{"arch": "poolformer", "translate": 0.12, "norm_position": "pre", "parallel_block": false, "inner_norm": false, "patch_size": [2, 2], "init": "small_normal", "optimizer": "muon", "muon_scale": "match_rms_adamw", "gradient_noise": 0.1, "steps": 21200, "batch_size": 256, "epochs": 149.7, "lr_schedule": "cosine_restarts", "final_lr_fraction": 0}
Rows from block 12 of a small image classifier, named by matrix and row number. Rows with one number belong to one neuron. Each number is 500 + 25 x the weight over its row's rms, rounded and kept within 0 to 999. All counts start at 0. Numbers have three digits each.
Before each neuron's rows are labels from the 100 images, of 14848, where the neuron reaches its highest value: "strongest on" is what is common among them. Only what is clearly more common there than usual is listed. The data: dead-leaves pictures: piles of overlapping shapes.
# fc1: MLP up (model.blocks.12.mlp.fc1.weight, 1024x256), inputs 172-255
# fc2: MLP down (model.blocks.12.mlp.fc2.weight, 256x1024, transposed), outputs 172-255

strongest on: mixed sizes
fc1.711:495461484468463523489467503520508499499489526474453481498473528470466496469511492494465516559495472484458471522467500483514489500526491449498510520551516460498551497519475508586465491487513498509517508492514496497490477478543500456504497515507485526537
fc2.711:467495448515500504503489534563515500530498490494509482503530480539502521525497504457528496466526507520504509458491496491482449427530474429465494498508513450510474456492500497476480560519520492471472487526474494489553510510493460509537517522443482506516

strongest on: mixed sizes
fc1.378:532488500502503513548488481484495484456523539466522463485529497495489475480481536519536499522512522504503492499445521502509485501519491525522487500477532462516539548463509504493486455505486511487475509521443528532500482455471488490498500502539478499520
fc2.378:467528472473490494517516514474517515528510517497479495508537507463498478455508528500505556495524541475489473531494461458467483534482478518496454463488500536490433477473502527504475512503504473477491492478541495461449507495479517507513519480480504535469

strongest on: dark
fc1.293:530507498522491457507464472477510510490481494492483534507480481537529506500518520478501516509494470492511560514458486509482535480513447505502469489521511477496524496502487481512527542511482553494526476505539486521500515487479453509524457496502517508538
fc2.293:478492475500498488493517491514468456517535542536492488485498489504438491548490474440475518441520489544497479517452458510485493493504510492516488494485526509502465494514465528493511533497506458485511515497464494510487445522482549529508516478472476523499

strongest on: small pieces; ring
fc1.486:522514514484532526497512478507496498451486487498506502477485519489525547512497533508511549480508534496491458476525496456518495451500526507515462537475515474497517529478500519464482492487462475495496481438465483469479517487484478509480468488493535522459
fc2.486:518442504584498520492499496492499534515556501526549498515517521511548511471490456539492497523484488509499524486506541527497485527501511518505461453517505474469539450583514511484507498506498530481486499529488497469498511549508531513500475488480486466468

strongest on: ring; frame
fc1.344:503522480493520490497460486506502535489477506519515554527480499455511515577488526489484537485479526490475493479497536491506513553505492502480473474538489507478496466496502531502505510498509485513468507515460528519509515505492511454471492513487517490480
fc2.344:433513489463470574537491480501495450504497492513456518446513491465533549474518480548511534516502456460510483525481507449514494481463481490463474486458498470533536508473518501519506506470498501521480478498525494548563502536492502525518479519490509494503

strongest on: grey
fc1.97:504490482468524511509500534522515507542472499513505525500459538543514489541465497467495513473499529518500482483529496475536453495506517532499485546491522481498499537522466535523487477471492497492512499524532519481472510449526482532530495452503468485503
fc2.97:495521520490511502459480513526503541481531502473491470505476501547500473501491497491500512512502462540488504498488501478494477489489506554510478454506499478493519515486522485461465501497492451538471453506522499470538553546533504535493531498475506464479

strongest on: large pieces
fc1.689:511463499497523516477486515467459476512522483491467488511502496544484499522490460487470520480515531555476536463471502504488537500545517534518498475509496493476498497487482487527496519477529514528507496502434494494492520473516523474509504526552478479563
fc2.689:514537504506494535498536514527571480500489514493476500471491496490508498505478482532499523486509449537533505456486503516533528511511526464529483466534536500521529506484504538481523523554500498483514528446538487496465489507520498478515492531477496521518

strongest on: large pieces
fc1.556:476511480508486516463536492509512523508485496508514466496482498477483488542536477500501550517433488564527496506497510517510504516503501535525489531507518482463498536471492506501453551522469465467549477499466535460488477527485496481433505514515501496522
fc2.556:469573520498513493534510478470517571494545534484480517459480542485471541458509522467525521487500475494470496509465494481533468479521498505510500494490541495489497475529579539543477510514471510524486468513526493487552522511468516503501501536517486548489

strongest on: gear
fc1.16:532499529538505493513543467501492494493478517456526519501526482519485539467484533467523488495551506475543489481510489488505454471462519520486495525519496539478464491473501462462458478477520504520504497489500548527475533496486481520451512472482510485513
fc2.16:464480531492480514481457483481535531535498492489481512462492471479507507501499498453495538472519523479479525498509494503454469515525513513481449478523528527503495487489518486498500520483476488511495514468543432456492494517485517519502479510502478522515

strongest on: grey
fc1.396:442464503458521509491521501440486511457471517535513510508489525522509475487480482489468498503488517513481552435519476515509521492490507506494492493527509528497534486449503476497502512470496549447487529474486447473486515539534507496498509492478455522486
fc2.396:509511514479510518512526513546489489519504510527461485540472525481494512472516511493495452500509503476500498489476461539527492527471518494476482484530451512514477477512513549466508491509495520501522485492558566506502532430497489470532469486537513465511

strongest on: mixed sizes
fc1.447:534502522515494499529478488514500499414521518478525526493522492507482512499506493498511521484522561515466542522517479488518488518506491475489469509507495508490508500480491480438474504489499438515521480473505501505515495524486513491511499483534477511502
fc2.447:515497472518549505508474533507477477519541509500503503475484512462481484534525501526452490524483468469521508492502539550495527468501487488457475444474490482488443506452524512465480501512481512474476483569485470508516556522512487489501482531472542472545

strongest on: mixed sizes
fc1.256:470493471488491493512508502568526514544539470514513554513481498492525454533483504450507500482496533536504506469524500534537501492488490518510492482514487541496515522506501517488518558531498511477541493511482458501491513501528521508505514467469458478512
fc2.256:504528503513501487506474490480511521518470490517526493473450500459542540473549503513510531463475516507533494511508509453514537493515499496533502515480508481488495477473466478470489534505487501522538489468521539494511511499513477526497501521511467462515

strongest on: shaded; pastel
fc1.5:532521444514531519467511524504512511543524496519502487525521566485489492492445523534547506494495529507501502481535492499502557509514487507496508518491510500544537509495510530534496532476519530495507516514523451487471482469505507514501462520504523472499
fc2.5:471499517464468475511481504516503503494472517529476532532441491534523494515527504472544499491461497536489456558508483509518453505564520484529516495491506466490508485514513481482549469490490536488520508516500479498514486544507509499541516504495500534541

strongest on: mixed sizes
fc1.239:520441523500504502530527500491500535527503560522502505546462513489427527490474514480495553539521468504513477536521489511502484465511499515517493483492496503509504501524469552521521477486499511559519484479486514513507530467496512520496483452532520542479
fc2.239:485478484441468503503491482527499501428546521461497505486513466500503513488467483519531490513512505546556468498540474481519469473513480529503476469541450508512545475499483495503461492483522483503477568494475488487539466477497508476501484469523470501514

strongest on: textured
fc1.438:494494488500539519470448470478490515486516488471450463547518525481488516541531503485522476512512562546551513504509477526466482480468537495447517469470523464475543513484525536518499500520480482483505520524474504503512481514468492493497503517494482560515
fc2.438:486455522479551502485485499504512462526513546485512489511485489506527462472469523496494525496522510500518463532492529544476516459503477497543500507526476488491469505485509488473482524446489490550488509523481488515434511546539472537528465503519514481555

strongest on: small pieces; flower
fc1.593:474551500495532476550510499551507520521477505520524501506494565544473498480476498485463488499491547467514498469519524504494519485513515480478528522521505499461470470486507478489458505488528511532487461548481520500425501501524522500535457491492495489495
fc2.593:520534523515555479527455491475499532505507488532526512496486534477527536516508481494480527505520519532514499462493508474532492518541518465544498487461534533549518505488507498516501512513490501488518484480525512490500455411500495517444514489494475487510

strongest on: small pieces
fc1.610:540524548516500490463531485507506494482495485504529468469457504469483460512479453462469528536542499548512499510540475475495512480471539519490503550484532461539477502469527559524499500498467479504465488496493478427461462503523546517453537493513467503534
fc2.610:460504518505480542553488491523427479463501493457506488492508478502513439479485465527494459500502495494517511515469489504531512523514506525507479517510500526471486526468479489483480509535508513494528544517538523556479511510519518504496516545484521567459

strongest on: textured; large pieces
fc1.570:485513500487516498482549536462533493495491473489486492510499513492531428543484475497486475492517507442516518490506479469501452522518486536543543553523500468539503515506473496489475498509529492491482454499472504551503471474550541443516489508468473497502
fc2.570:502483509489518512501475499491508498483547488480484503421520528540483509527504492502487500489506520505489474510525518475513542536494510518504464519485502484489498457497525541509483500514493498523526471507529473515486534521508447451457480500456490519520

strongest on: large pieces
fc1.495:490463484503491496503528543508539525561477511484528485503486481482510474540531503500524493506513488489480485491501530481456497483495544522468474443536507490476483543529486526477493500541513487503503511524509600520500510485499536512432456516488532526448
fc2.495:483480517562535496508517512497490482462490478511524489518530474491547531505520558489478508469489477504475512509518492493498513482501509506504505504502480536492502484518506469542517528523470518499516465493492464450530528484528521528528513512514523527535

strongest on: large pieces
fc1.524:473518490522525516497534487515515475459495512484497492536510466485453499482513514500503523521522490467529542455496517496487513499541539490504461510511463498491487536475496494513473577508477533494508499544538526512488464498451537494522495480492472461464
fc2.524:513484470514476499458538499525496488526488489455472491476524479513518457488516516492558496476490525544498501527527494454485500500535506495505493545490556513507501509498539511458516455505551457513473469514533487505501501537520479521480503509461471483517

strongest on: mixed sizes
fc1.721:503496522451511512484456545513500516525452536499457457481489504539496559504518526463486477479506504522500488527519477490505465468518511488477549513494473530510462507520538459518519524488544510555471532517525514511498512495550512519541489459485524492503
fc2.721:526516516537489517481475520504486467485540491471499467457456456558538503491469498488486533491564508487525519505517526505489502535494553475544480498486546517488526515496531513517478533466495482546478529467495465534501475505504459501537534495478506500484

strongest on: flower
fc1.290:472497446498499498477519527505494542494449487474502541506475472500537486521504465524514498485467500503519546557489528506471517469506452525502484502517498539455493523477506521490486461500469479501517491537523523519491516525484515497543552505524546502482
fc2.290:524520494508487525472469538526485504493541536517489463536497496522514463508479555523504485513531449512519521527511495512511530486482450486517527451472527517517482497516517565497516510494505499519519511489480526511515499490464539511535489490523492496508

strongest on: small pieces; flower
fc1.194:511541483484503495529531483504489499490439459490518485509496491526496496519515467517504504490524508469510515503507520454500533477480462538514495507502487510524489517502503439513519526513500512435539475492465519504483515499492511485472484492528479481461
fc2.194:478508467487563522448521509487519486508484507443522499485469443514485441514499482460532548526475512555531502491489513519558480465545522486516488509497519502514489506498460463503495492502534510497501451475453499522509503503567504491465518522487521541517

strongest on: large pieces; textured; dark
fc1.725:501471478511491513512557474507508536545436526494524457522487471509500494531512536489468528514459504475469487486525480486498548522549464472514495481442508496549509517493519444524498475501493491487545510510523519496499517507539443551506493461500471545491
fc2.725:507544500510564476460501524484480493510487497486478481485534486454530494493534518505508494439504477478501457494488507517454547487475456480514511502454456481471483498503511469501464459451519533524478527480506488531475481501500440466468519545513495506477

strongest on: dark
fc1.262:489500546501476505511500510505517492472517511494484515521513512526484479538511501524485516504531493473515515462490539482510523542518509489531507492500511514508492519451544489549512501485452511507510475534474534508472494451504493452468538478518482521509
fc2.262:510474482480493512504480514455480481505470475537508508520503494485478504525500503534503512519484504471499492512535507493509497504496528496466507511495530487501492541516486489483514531523485526503489439526540460464490511461476465488533483528497478449456

strongest on: textured
fc1.252:520522481494514497508526500521468466424477484449498499542464510555479484524451500522558489539496494527472563499499518487493520474488489495503482501504544492507477463484504519506455510508514460496474481489528484484491467493503547498524485524524535530512
fc2.252:479496497474525509541488517529499526485512449489474518473515486478509429483505523478476503515480481507449490529526495530499461504488555493530530479492525495518469501489536514505517534485469492517505524489521522500456522504490501475488529488491549502513

strongest on: vivid
fc1.704:486486548496561471479524507498510512499483497493519506509453523489507469549476517502492494497503506479496497480493507490489503475533483506492481522551531521532515511539539500483482508517454535509521478547479520482544524538528474503459509510555483530496
fc2.704:459517517452517490520528469511497484513491481533522516506530516505531517486502513494545466437523484502525586487508520495473473514531518518525497490481508492463526511521509506515521494505504501509452497476502493457483509475536506480471530471561526508481

strongest on: mixed sizes
fc1.175:473495503487486532516476493504531499479516527507520463474497500501492493421519524535447481524506535500506455502471517487472513475480508474502481496487527481538519531498493492505483484466465512511567521549516474517523530489492518472488502515497503509512
fc2.175:504515505502441455528437471519494536523536499489507498519524457482516526526524528479511494514497495525491498472510473529464525515499478511456523488518507502497476467491490476509448511490504514465470437489514484486504498528541496452486472461490482467477

strongest on: large pieces; vivid
fc1.64:506497540476480505543484491533508515573530504493529503470488521486544491513505508541512516488516514483529550498514498479466489509451520509505505479491513488500482514507503497479527487468471477502513510539493517462499453492507463519526542479487542515529
fc2.64:484520477499540487506505523548442504505523530458519537498538479500488488500515472503492449510521514489515520518529507529495516535512504481557474511485504513495482487504490535477462473475545475504460486531467499495524498485503523485503479526512489507533

strongest on: grey
fc1.762:463534484504488488490521502480518477484494506525501491494480465459494546485484492554503478483491480502526516520487542516463493475485481524510458463489494542481468452532515497556479483466560489517530489506496504494497492520469530512480507520534538490490
fc2.762:511517477465517519523464490496494475473528467514502531489503540566550503521522482466511498467517538484539535505503471529521485526495486496530525506493486443507507543525492495532557514513484505484521530493513488499478510477508449510544496501483504487519

strongest on: small pieces
fc1.681:463498520460475489530462485466479496473528497509528564491474491514491530505481487492496489506519513485483542498461537508474573501513453499513475507511546498481506465517498536474481494518508468511553423483511488505516501470504487514490497492531459497501
fc2.681:484539497525487502463475513508477463497481536473482508516453519493504441506534475483450538493493515549535472537489467487450487487541499477513476495546498539483517501477507510496501507492498555533496500483551549478529488493513508526486457495479508487473

strongest on: textured; large pieces
fc1.758:503494506509491527480499470493490491515478548532544496529487520507488473511504513490457492485481515480500453498506494487477478572451544471446520514492456494524480468493485514518530507495505506483462462500492489491489520493499530484482514522479486528544
fc2.758:454509489502483516492473515497527486515533476541443490492458498544497472454547503515512524465474462527498508507490489494490477543537525498464495508489546459502507486464489533558493497487511526529507536492488514495499486527493523479500497543542491480529

strongest on: textured; large pieces
fc1.248:484469510497486504500490451528495502552533482482471494532492518479514509554514522475527474520494532524518479550449487509489523484483567477494532504491481477550506487524469508468458521480518512487480488495476496518497540508505519475505506469533489516501
fc2.248:480505446500504469514523505503470510510511503488518476479520523511491494514548493474511481465457452468518577519443511491477503475468514508510499524534530535472474479501481480477490533510490481493483537524484509516466481511519507481544516505509513503496

strongest on: small pieces
fc1.420:485499488512503480503512521477551483488447468493506497558546568488497510514503480494527493544500484461487492491533459475485454463515537469512480516503481512485518480544543473478515555457485527468529497495548522505497497494502519508538483485496509508508
fc2.420:530503484521542520485517529532447469501504500488531542492517530471557486524517494503489525540501516449489509503462506535449526517490535522543535436492489473475511495489495507493494455473513480513463469464468491521484545507507498479462501496500486503470

strongest on: cool
fc1.434:454504502463482499488439550521496483536485493540491513526465508535501504526496524484521577484539516512522509523498501511543532497496500451501530482536489536522499511506473491503476512483470491562518497544462471507490521521450472503520487548472547504469
fc2.434:509457516485483523508535464423532501542508467524474535495476498502511504482500495518508485502526474510512523510482487497492531497497527500479540508485548487511546456486484497456510479486536490514532499484493460539503483516491486545524473524548514488519

strongest on: grey
fc1.32:490523474512519486517469531514458472490448461519489528509513525497455460544500500497508501507479480456494524510489476490532492467518471544517507452507505506422492495494527461543484503522534511488551501482486523479494495506505473512509516492465472526481
fc2.32:511484494534558450533538504463518522524532502504516485512499506517477525515526513476524456531436503544500483499478513539513532516493469500508486475522539478485525543490485520480505547504481491512500520507531470505483500478496498464522501519503514462522

strongest on: textured; large pieces; earthy
fc1.324:500503540526563501498503509529502494512524480487482523496509474534431475505489531455503540499505511523517515513493455512486473433484479509483495507532529496510458493517491524490493515552506492511492474542480455491536509495494534491533503479516548519519
fc2.324:504502476467488464518494461486524495564531503505475517548514483473494501483495496444490484524523476491503521509531501473447568541496521518464480515538486499510492474467501460491533479493511524540502507504463516512542466490537505501541549498489534467498

strongest on: textured; large pieces
fc1.585:488508490495535515482522529488498509511434469490504486482468551545503559445475459514455527512498503519517501543476496525490484506505538515565483463494503526457485536501477498508470508512512481467510424508467480547489525494536534516505530527548504515506
fc2.585:440513492530522510518511558486490502536461504501444506439500501481528527500509497517537493481511493553482497472543526504506504486502501488526500526499463457513513531471477477531520546528522512481505523474514501511501508478474464505482449499510511443526

strongest on: mixed sizes
fc1.754:507506507507455531566477477444497533499487520486531523479491488509460530521478492480499520489517482512463522501511520536492517485498524499528493486532495529469488519507461515548528503496493527502507454497504488496452510503456472445498498502526499493465
fc2.754:464493458540496509492469515500502492524486450510437492517436448471519487489466498528508533508596484526515457496499530501505530458533478518469507483502496495467525514512534514491485549487488543507455497513447516484487485463531538431515499503482496500483

strongest on: vivid
fc1.388:564496497454541491511507523497482532467475538538481523511476493494547452477476499510487499504520536551492509494509488503536495510493514506534492505468446488511492495503472508520488490494442505494524549511482508529503549521463523507528491482523461530529
fc2.388:501506527490525488482518476527531461493502514481503473499474519511503506495480497527513500492474514488521474527534479516494499530510485528540552495606512471460503498525503515508507470526515502454458490505508492523456513463564496461522492471476517508525

strongest on: grey
fc1.467:492484490496491519508535508471453506525503474479500562526476486509539531492536506487469473517518571512482490494465457537458463429496521528505506482474467499491486505550457493484553524469511529501516485490504574485509491490481482499473531500483523506524
fc2.467:503547467476478490473548485503481475500525521466498468494502521500509500440532494491466550528499476478518471502550467515488526552452527492473509508461515473502479485521469510500509497478536510554509480504488534490513476492531515474480498552467500573500

strongest on: frame
fc1.507:478541539489493469511472521516502523469505483518474512484521485503498478504477515511460486538508473477517476526516485481481510519491466559517506496530481485514488551521503481539511494465545476484503466499509486471485513527564500516491483531494493523512
fc2.507:551533474453509519509470500500491501479499482484497472564467541521516527510506507485528438491516532546486508485457506528465504477504470455521505494506509528506530498494537475498477497495454493506538509517470535498558462525497491502516503570521468477492

strongest on: textured; large pieces
fc1.400:468479523510495520474489464532509536439491505507496496504473510517546453451471469496490515517466537464456534474511491497498485484474492499493509545514484465529524490470478487485507472493525483503489490549536500565523499482493534495475529532477526505485
fc2.400:489492475518502481503462513484491501529493531492467520525513478479476481478513514445539478494481510520510462537502508474526471471510541501534500537541522489506540487464509535536518517483500533490490476533451482497514517505519451464531529507525485479495

strongest on: small pieces
fc1.241:540525491488491498474574505471494456503544477549517525495494533499498522491479491482501467495516524508506506477493470479504480511486442510466504481508493490498543529482501465491462526447452500487458494499493498518534539554441498495521508569543444508514
fc2.241:452479523573491489468495485523524514514469550457529535549524473479492492507500483465490537500461514509508537515456513490473467462497518540478481440512494534433504459504463486540446516500523470528493517503526469461515536469504495518522552446493498548456

strongest on: large pieces; cross
fc1.626:498493499512519539532526506485466519500454452539491477464527485485497493507485464484540533490441505557506485544495499530555478501540479487515539496503503510495485498506528494515483488527512518508539504510534499492497472513577501519508466488516503544520
fc2.626:483479483523456496552484523556523483497502488440474489513503473492521466473465537539519461478462546461463491479531503483489553498477481562507521482504435532509497520468508465527469466505492485509495491508508509484535484502513492517498472483516499492519